Rows from block 3 of a small spectrogram enhancement model, named by matrix and row number. Rows with one number belong to one channel. Each number is 500 + 25 x the weight over its row's rms, rounded and kept within 0 to 999. All counts start at 0. Numbers have three digits each. After the name is the row's rms in percent of the matrix's.
After each channel's rows are labels from the 100 clips, of 14976, where the channel reaches its highest value: "responds to" is what is common among them. Only what is clearly more common there than usual is listed. The data: melodies that start on their tonic, played by one synthesised instrument.
# convs0: first 3x3 conv (model.enc.1.1.convs.0.weight, 128x128x3x3, each kernel summed), inputs 0-63
# convs1: second 3x3 conv (model.enc.1.1.convs.1.weight, 128x128x3x3, transposed, each kernel summed), outputs 0-63

convs0.38 102:554498483450496496521486492543502525502441509518501504547488493466505478472550522527496487514446488517479474512477546505497516492510498507488494504485516477524506470435511467510530521469506508
convs1.38 092:507479495548484493519492530500454493489503474501486505458522501516446486505461501506477435492530492518497517506477475509497482513471491481521488517480479539424501500516447526466461486490498539
responds to: harpsichord-like

convs0.10 108:489511506513503465488498568507514512475506516474507505496493554540476524506490518507529510516466504550489453520544511478504517545485492531491487519481488511545524529501517445437530507491525537
convs1.10 098:497508541464490471557508512515504475529516510511495495535513507485495513450501482512434478515495500510496509553464516463483507484533469465521532488532480513532493486498496532528453487536488468
responds to: thin (high-pass)

convs0.62 086:509494509476538498498507505535478491496478504464491514533513482504485481519521530531456480462474499509453502506503480497490508498508517504512525500500484469531445514510536521502507518468516486
convs1.62 092:497460507507523520465468500531507488502487533511526500508508488501497507478492530509516548487462483499518510481478524490511481504519466462514516473540551481514493503556464467475505512550521530
responds to: clipping

convs0.21 130:456520475461505472523528507506481449444495525482515523492459471548507482506511508477477503479499536541494507490474472483531489486482522475491458472442479516486453500464470503483465490520524512
convs1.21 102:494466496463517510473512548497485538536517516508515479506530464481555517477515508526507480495512468476499516483472527509437506495500482511476527520521521460525466507526525498503538514485480472
responds to: saw pad; string section-like

convs0.77 107:542515487490486516493467479524522503453464461524516516477482489522535528498443496480527506508542475482537497507530483487505544423518494471503473500468443458500507470530510482492520533520535482
convs1.77 119:518504459530525508537507513443525501487498524486439487510487464496533496491507547531462482475496503436525533523550493567505483489502497482477489491492538518516533531484466539461493511439468469
responds to: reverberation

convs0.18 108:485461483477454454467474498571505471516491493500499476491491573499478518508513528528510479536548495465505457515516445496473545460565505467497512488490462531531512505528504500530477494532519550
convs1.18 104:531512482528574486545492525496494477528513487438511460528503493473525507512492483503500551454443496521480459515502479497515532469497494492477498469529502475471476458498471473496558484506488512
responds to: sine tone

convs0.74 118:478531532518476509502506472484503511473479543496468513466504497486524491496507502483484550502528504540518495484532502464509476489477515501497449523508504473490499486472507516516494484489495511
convs1.74 110:475512518505499523527525479485504529534496471494498491519499490483521527503485523496466454496450455481481498501487481519473517475513501505473556506500451487483502506539505438458526516489489534
responds to: rumble; string section-like

convs0.82 106:522612524509501455474484496505499522492467517485515510538532511490486535469499504493508483516503498536501487533514491477555508507464522502478526500487476485508468471492508502498500513506493474
convs1.82 086:494463486498484484527507548501497464517511492514445508472452487522521484525543540533443492531539499503517499495443483483470522515532493444505444506454536490502520520479484489486503488527476494
responds to: sine tone; pink noise

convs0.28 085:494527527485535566503468508510486531508493440550506516491526484456496472502581484528482485509553499461465496503537517505501484508520516463506504499483507478518450502473481510496473497475451506
convs1.28 094:510522471519521467488511480499515463470528502475523457513521527480479482538464547509518539484482465455529494535498531502485467498472471455518500493429501514497495510490491492469543464503515513
responds to: rumble; clipping

convs0.41 094:500475487455512540542465477516464464502499511497497523463525501488499504483494497476547511517517526480525519519500462483472519520488473532488526528489449456522530528469484517461517509542498465
convs1.41 114:491492467458529497467500539483498474466469503551471497474497466528504533492515513498499454562455520504488522464512465503510445485483501486486546425498547529501477486525541531507462500493488528
responds to: harpsichord-like

convs0.81 105:490491516502521524493493484458523505509500517490522490516533502491528476470458527501499505493553506508500506497520482475486501471503494513475489455488508513547519500501452479462470474489502507
convs1.81 123:484520477485468500493467507500487520477477477523498504506499503555498562495519510452524509508474505467534456465482495471483470525488526474537542519493502470463504498487558544524534521502495497
responds to: bell-like

convs0.60 107:476525541475505485558512483527506513500509528520508493528489495458516473492484525472491460504497541509505459495501531508491477502517519451500534532515514504545488540503513469499488516531518504
convs1.60 102:475478507486502474477459481516479476493503462509505498474527518582467545526533495494495459497449499502511473462486545506483477490515478501480482537478485479490488485547499519508486506507497524
responds to: bass guitar-like

convs0.90 115:480538518524503486453486505498504484504499485454481474497465486479487489489484471536510515472506518536491512538451519502494498508487464481479517469499519506514511494489495454531485459481509487
convs1.90 083:481468515532501539461533510551486486526476457521471505517494483521497527485524482445481501498505502449463529471529508494496494505476471517518531511492459488493481481479480475496500480477509532
responds to: thin (high-pass); pink noise; white noise

convs0.37 092:461537486430539515481452466494509487486467502503507497523514475460498518493508483486463493490478521489521527487522526475522507489476506547484490507520469466487468452459504478503495452492511514
convs1.37 071:516432480468506489518510527486505513525531497531510518487496524481485532561474519558525503537516497530528480478513467453497520481542518464515499479489526490474460503544522497496472452549509483
responds to: rumble

convs0.26 114:482524527494503466485471515466523526517519563502466526461491517572537488468486534501521495471511504496474534477482463492477550507501528461499513512504492487512468534477481472466479482495504520
convs1.26 113:513448514508538484511486489523504513525497464528472498502534464470488480523499464515478493515519490533500536504515478486501519478505462479493504435498489500470547492506492484476546493463469506
responds to: bowed string-like

convs0.92 103:497478515491502491543455506503562453466488515494466494499513514486482548467515503512505508485482458475519487487521504507513526503473475486511494479552517454484508496544460538464492478518522539
convs1.92 097:505556505486487496519524483518506517529485500493530494439500534467512476514488508475521519486488474513564479483509502502490501510529522516449494532492516507468478467494540494544516490497528484
responds to: mains hum

convs0.17 103:520499516537468520498572492476518462502536491466497499479531517540440510520492484537532488503532536532495493520523472497517530533490456547507484517520519489534498513485531509476476523480518535
convs1.17 110:517490498474460503530472511489489519510514493460513485543504461498554485517524530495485494510439479465469510457501486486474497496513487520446530468509491488509534475540510492534532524492509478
responds to: bass guitar-like

convs0.36 088:459525522468493479484483462492504503464477462481531502485510446560493415508494500493495514538504495468502465501503498484492492479490505504510484530504517501450522532557474511501457499461519488
convs1.36 078:502533525464515584488492496499448470489549533503503497499494506469504486468514492521539490503502523509522531509520524456504536514495487467541460483476509470499503514495520518478468504525527478
responds to: rumble

convs0.13 098:460500531532504479447528544510501515496476441469514479480517522525521509500484465479457469513469512523550491525509468511545505459499520508501486512492491500493479479508515502509471495491458510
convs1.13 089:505486504478510515525514500496510500467560486496488496540455490479518477471430529548473512515507531493458498507472516468488498520492486482496456469491486515533524486480482522516498491506495469
responds to: flute-like

convs0.120 107:503496516498490498469486491461470554492491490501544520435494502470477529499483484494483501471530477442501457462505537519484459477526471471509457457494476475510517486524486495523499544485509484
convs1.120 094:504468441484488504528530518521519483498485463521490457498511518420512492515476481505503497500456474538477488477513536545499479480516459521508506480486490462485506484500453516453467471511509488
responds to: staccato

convs0.16 117:521519495511452531529493477496449488480503555502475502521505475545514486494461505490544470491529502532528507481478491457507498490512486526518482510441480449475556509484479464519544495506494466
convs1.16 112:477493499508521498462472482483518515498513512496474545439516458474487503493497511488503487480476499503460552500510526573516504499488479528516504536508496526480522481498536485473476528475482486
responds to: reverberation

convs0.108 093:558476517461503493465511515465493520438528460477497494489467491528508496522521522487526494525497523491537486479494507455466541486549524554494445461451490499516506500457513516551468494489496543
convs1.108 123:494515509521477510487494481490486558508514487489488497513477514544493490485524488465499531535501506518436540464508515488495456478515473518481483534507485498486524532507477503523524491483497523
responds to: marimba-like

convs0.100 128:443529494515455502495513516538491534508532495480512510508494466556505498491492486496483493491503497523498489504462524487519489469550548491497507499502548475442517493517525510501511455485523484
convs1.100 126:480488510486518496524471485487491486524474471504512527476462578498481515493495499486495508534492518492523456470513487482523485462510485509531505503491449545484478528494513469508463510533537543
responds to: mains hum; rumble

convs0.99 094:465548495473522481516499493508461508480507499517506541497510477535460482487500515512505534484488478452482529468490480506543487489516507509493503514488510477448523497520457480494483499461513514
convs1.99 075:496496515447477483543435499489509498505528516493546484481481526506542490502489523494516494518537501465519527522510519492508492496512514434509514505543528508483501482536538516480461460527513535
responds to: staccato; rumble

convs0.9 086:452547464494484531515448474481439491494443491502528488494520470508499479480510512467480532465483422504483489501512482489533511488501510514498457491494485512504498454484484502494511439507517519
convs1.9 088:535513557515523441494497492500475505490539534516487535508496478469521555514547565519507467495526489484513493525498514488496544508486528487511507534491461509462518530481488461502483486504483516
responds to: rumble

convs0.27 091:514497510484471498457468563506507476461455500546506500513499505498529502510506521509524503524467539547512450510520497505528470490530504492507492502496554465457544520458516515483511515520478551
convs1.27 117:515517493498561495485503491492526501538560503468481481506489503509531495491517481521474482500488501495514508528529508555484488452504485509472509530478528519507476487469470503454541478465504498
responds to: pace: fast

convs0.33 096:476491476519532480516495522474495485468482497497496505462499539501491476536526487488469510484463512484504480478507517494492487499455472507521446474514483474498484475465497464478457519493532486
convs1.33 081:501493498531454514479538486468525468500516493512521463526487495495495518474534560523485468540494507505491567526532501450482515519505473494464525541518482538534528496537491524481462498474508496
responds to: staccato

convs0.0 093:465510515507508492477471522479497492453483518477478480554570495504547452517503492466563501511501459485488537506516499505515484526471491523477521507543510508492497458532488543505490490558471500
convs1.0 090:507496464488498499493531447506483503505510501516503466481514512497471498542470519497496464496477470497505461481500511512479508467473540512505501445483510507486478485479507489534510488521511565
responds to: staccato

convs0.94 089:524492473456488498465496513510525477495474476497514519508499475483490498507483490555464491438477434558517482545512501518520498480465502489512515515478506537478466466491451457510530466515485460
convs1.94 085:508528492537478447540501501482511489521499497554471525511489496490475521459473500503486453486541482429495487550485469531506507503544498512499487450512513490487509471515502486487472461485517439
responds to: clipping

convs0.106 124:460494549516524476498522498455522482482487500468510530544536474482547531470522517516509486486500505487437477495531499518455530502465481510521522495505538492498483540520530522570482501492476534
convs1.106 116:523512493513488505485469525548509503488477504526485475452501444520463463477451476501506517520486491505511546520497529494484495483511479557475515516479494482509531491505505495483475473504490492
responds to: bell-like

convs0.121 106:508518481506517490521494508513523497525463502463476486520530509533491551471490462504538456574461477490499488482515450506497503524489503483538492486522509475498515475474573512490502543483461488
convs1.121 111:513510524539475506484455460482494505487524464488514503517503520438500512480481508539459507436505474501500482510460505496495464487497487520492489471552499521518484503489506549512486472480499506
responds to: clarinet-like

convs0.30 103:496459486555483499478476515471501449490520467479476543505507520515484485473497479471536530502521522544478510515488526490470455492488498523497491514501502480466469534513503482487513519495470567
convs1.30 098:515493512457466481492489536479519530500498487527486496461507473504508533525515493498479461520524478472518504480469504475483483472538463503485525503504483547497484458514534465476522455488523514
responds to: thin (high-pass)

convs0.65 088:514518533504474535505538514494492519459485433482508508525507460455475439506520480532488495470448519510489496531502491509523536523520524494519494501480523459515473459462549527478457490488486509
convs1.65 098:497470496476502472518515480482477436481487492517453469466513485516473487519457529519511507483522454524515502434507497486516507498504502485517530502463490534521488538526469499508481431490554492
responds to: marimba-like

convs0.44 097:473487479491483493501455549510486552490455481499489493480458488497460492499477493485456523458511473514484485494490518523504485420511498498481468490516530476493498472460492477509488453478478492
convs1.44 094:558472507503491488504551486486490474460482523492526499527534490525520531525530548533483442520498500477462470474500469465521513501496460463518520524481496492509491532508471490528511509517504511
responds to: sine tone

convs0.57 097:517499512509527496484535496498499490467485514511500451479476548521511537499508543514507500468504514593520491467512447450471489506528509453516496497489530480536456498496465474468480498487525496
convs1.57 111:487491507452493512481486507491517522507534489460471508533464464541555473513506501508480510510493501506476541503482483526505513511478501464473536517506494518465536478518460484483505476487482503
responds to: bowed string-like; clipping

convs0.84 106:513466508474479513495473513476467545500491496471499535489474469524539488458499546460508542495490495517526484528485555503490465496559518462476478494482436482474516509482505509505540478486489466
convs1.84 097:498493480498526487526487526465490470497502556491461506469546525507497501477514468516496485510501511507521524506505475493483535513498478523470504506462515510445501517440541500499479533468466467
responds to: reverberation

convs0.98 085:478445484490474496493506477541504523524455470517514477530511520468433493520503498474512526467473459515458501482491503445469527456506487460511501472506490491472498499452533494505502483510548495
convs1.98 089:498502499495475516498450514485517481476538550499474500518474448501475460489494524496514512487494484467553467519503496473467485561516514521533468512508478479501540550509471506514503514497496518
responds to: mains hum

convs0.125 099:481498514474468511489474491503589458510513471496533537514507519495473518500467527484525460485497491477548504481520488442525455457489520533498485462494478507509495531498542529478532489500503510
convs1.125 112:557510487542524493545491516506482482570498507491538456485464506499456454521487498508513478520479520500514489526498509487481484544530460550469504509497522494509461471466452504485528482477471453
responds to: mains hum

convs0.14 098:496510547478508520471469518486503475478496548456532466458520501528488528497512477544505472538482457508486512499493545513501505499466476504498473567479495444544502480487491497501464551491500503
convs1.14 119:479565497504490467500510485507484496505481454521474547467499532488486494489501494457476526528506498473541524472527485502505512481528500478495482518502520516484536468491514491477461495539476506
responds to: the note E; clipping; tonic: E

convs0.39 099:509523522487526498477509544468501500550494469447517503542489474492527559475487546507480478493526550502530472514485494528528465533496489482511497504493496471522482512480494519525535449473488536
convs1.39 102:491496477491555513481495483494508499517531490549497527482519530515459465502466479526495518490527506473503466502499491435520538485535469530497441509442508482480508494483475494512524515514467506
responds to: staccato

convs0.88 088:564444491548496511469494485501512459474507473495511467497484503509478495484456498511496421464519459456516464514490523508495504508482519482454499460538525513492493512513509469498481502516494523
convs1.88 094:537504517523525525474492472478515530479541453497454504469508500498501489513537484459513503505487497463502549498556483523498512441483460544494466500524460477468498499477480548512506501490503517
responds to: organ-like

convs0.97 098:502515479498511527496498452508491491486514455478496499498510503417501500464516476507555471496481486459493484506520473478487554511518522506512557503484497489496497478529498515464529495465466536
convs1.97 090:525498539485482487475481512506484484468466438480506494474479461484478501481528491497469514493485466502506498509474487497509484508499523477517464463480512487522512554494479491537501474524475479
responds to: bell-like

convs0.23 099:533502531479539510517515526477544523513462465473483493534515506492523505515482498524504488533479469474488517502523500475479488466512479449489481470517490502519502449501468543500476538533496563
convs1.23 103:520506485492504498531526516455498500521500509505507503449508511526477443562507532468491484486519452486524495514462477475506479510509482509484541517507522497485496509498488484496465480443530504
responds to: trumpet-like

convs0.122 114:478526511491485510587474482492539503494510512488507479540473459500459479496509530453477478515498504527516502521489488499528471496532508539501453524508485503498471484513514461516473497496553474
convs1.122 121:435489510526536499475517466468495508556468542485514528504452507509487531499488509504504492531479486516476496479458447500506496499504503509468501557502489505458465494544522481499563525478505507
responds to: mains hum

convs0.67 092:498505517536488487472450496520508556538460501503515480497514438504478479520519488461481525475473442479498482478514494519481496512512529494493512489526475479482481494493491513556513497538496533
convs1.67 112:486505460455505482548552518526483522509512533517526498485500562481505469538484538524508490509514500502504500557433482478502510465510473502507489481491551516476458499511459484536498510508527481
responds to: flute-like

convs0.83 098:525488499473493477489465468540452510498496488490519519546519470475488496506541504478475488497469501485479532522488446457480476503482499496528499542466478499484500478431482483517475516477457476
convs1.83 086:457492476520508516490490510485492482481526513543489523498519459533506515470516531511486540477483505546455508506522494508481491531479477516496488508540537524501447543499494490443492497499464515
responds to: staccato; clipping

convs0.4 084:472496453522467503555441482555520499470484483506529516461537505505492452493477525488478463537501461464507525506537485440508509500477502526501487498491489468537465434490522527514456511518494510
convs1.4 099:530490563450501491513500479495499515463518507511430528532476487483503479519515532490489504502532485481450463464476479513501519502553497486490522503485484512500478500546487509515469460525502486
responds to: horn-like

convs0.24 087:520508501508478489492551500487452479463503547447515505496530529481465477538512509505512529477529547492531479493503471531498523513478507502459472507517492496530532520479486463465522533521524513
convs1.24 098:499533471506470520492451467512520547488458490487513454505522473525516511484451493488493503480454513511481513484467539505507463493504518481529526531519506470455513518488522486504530531488495520
responds to: flute-like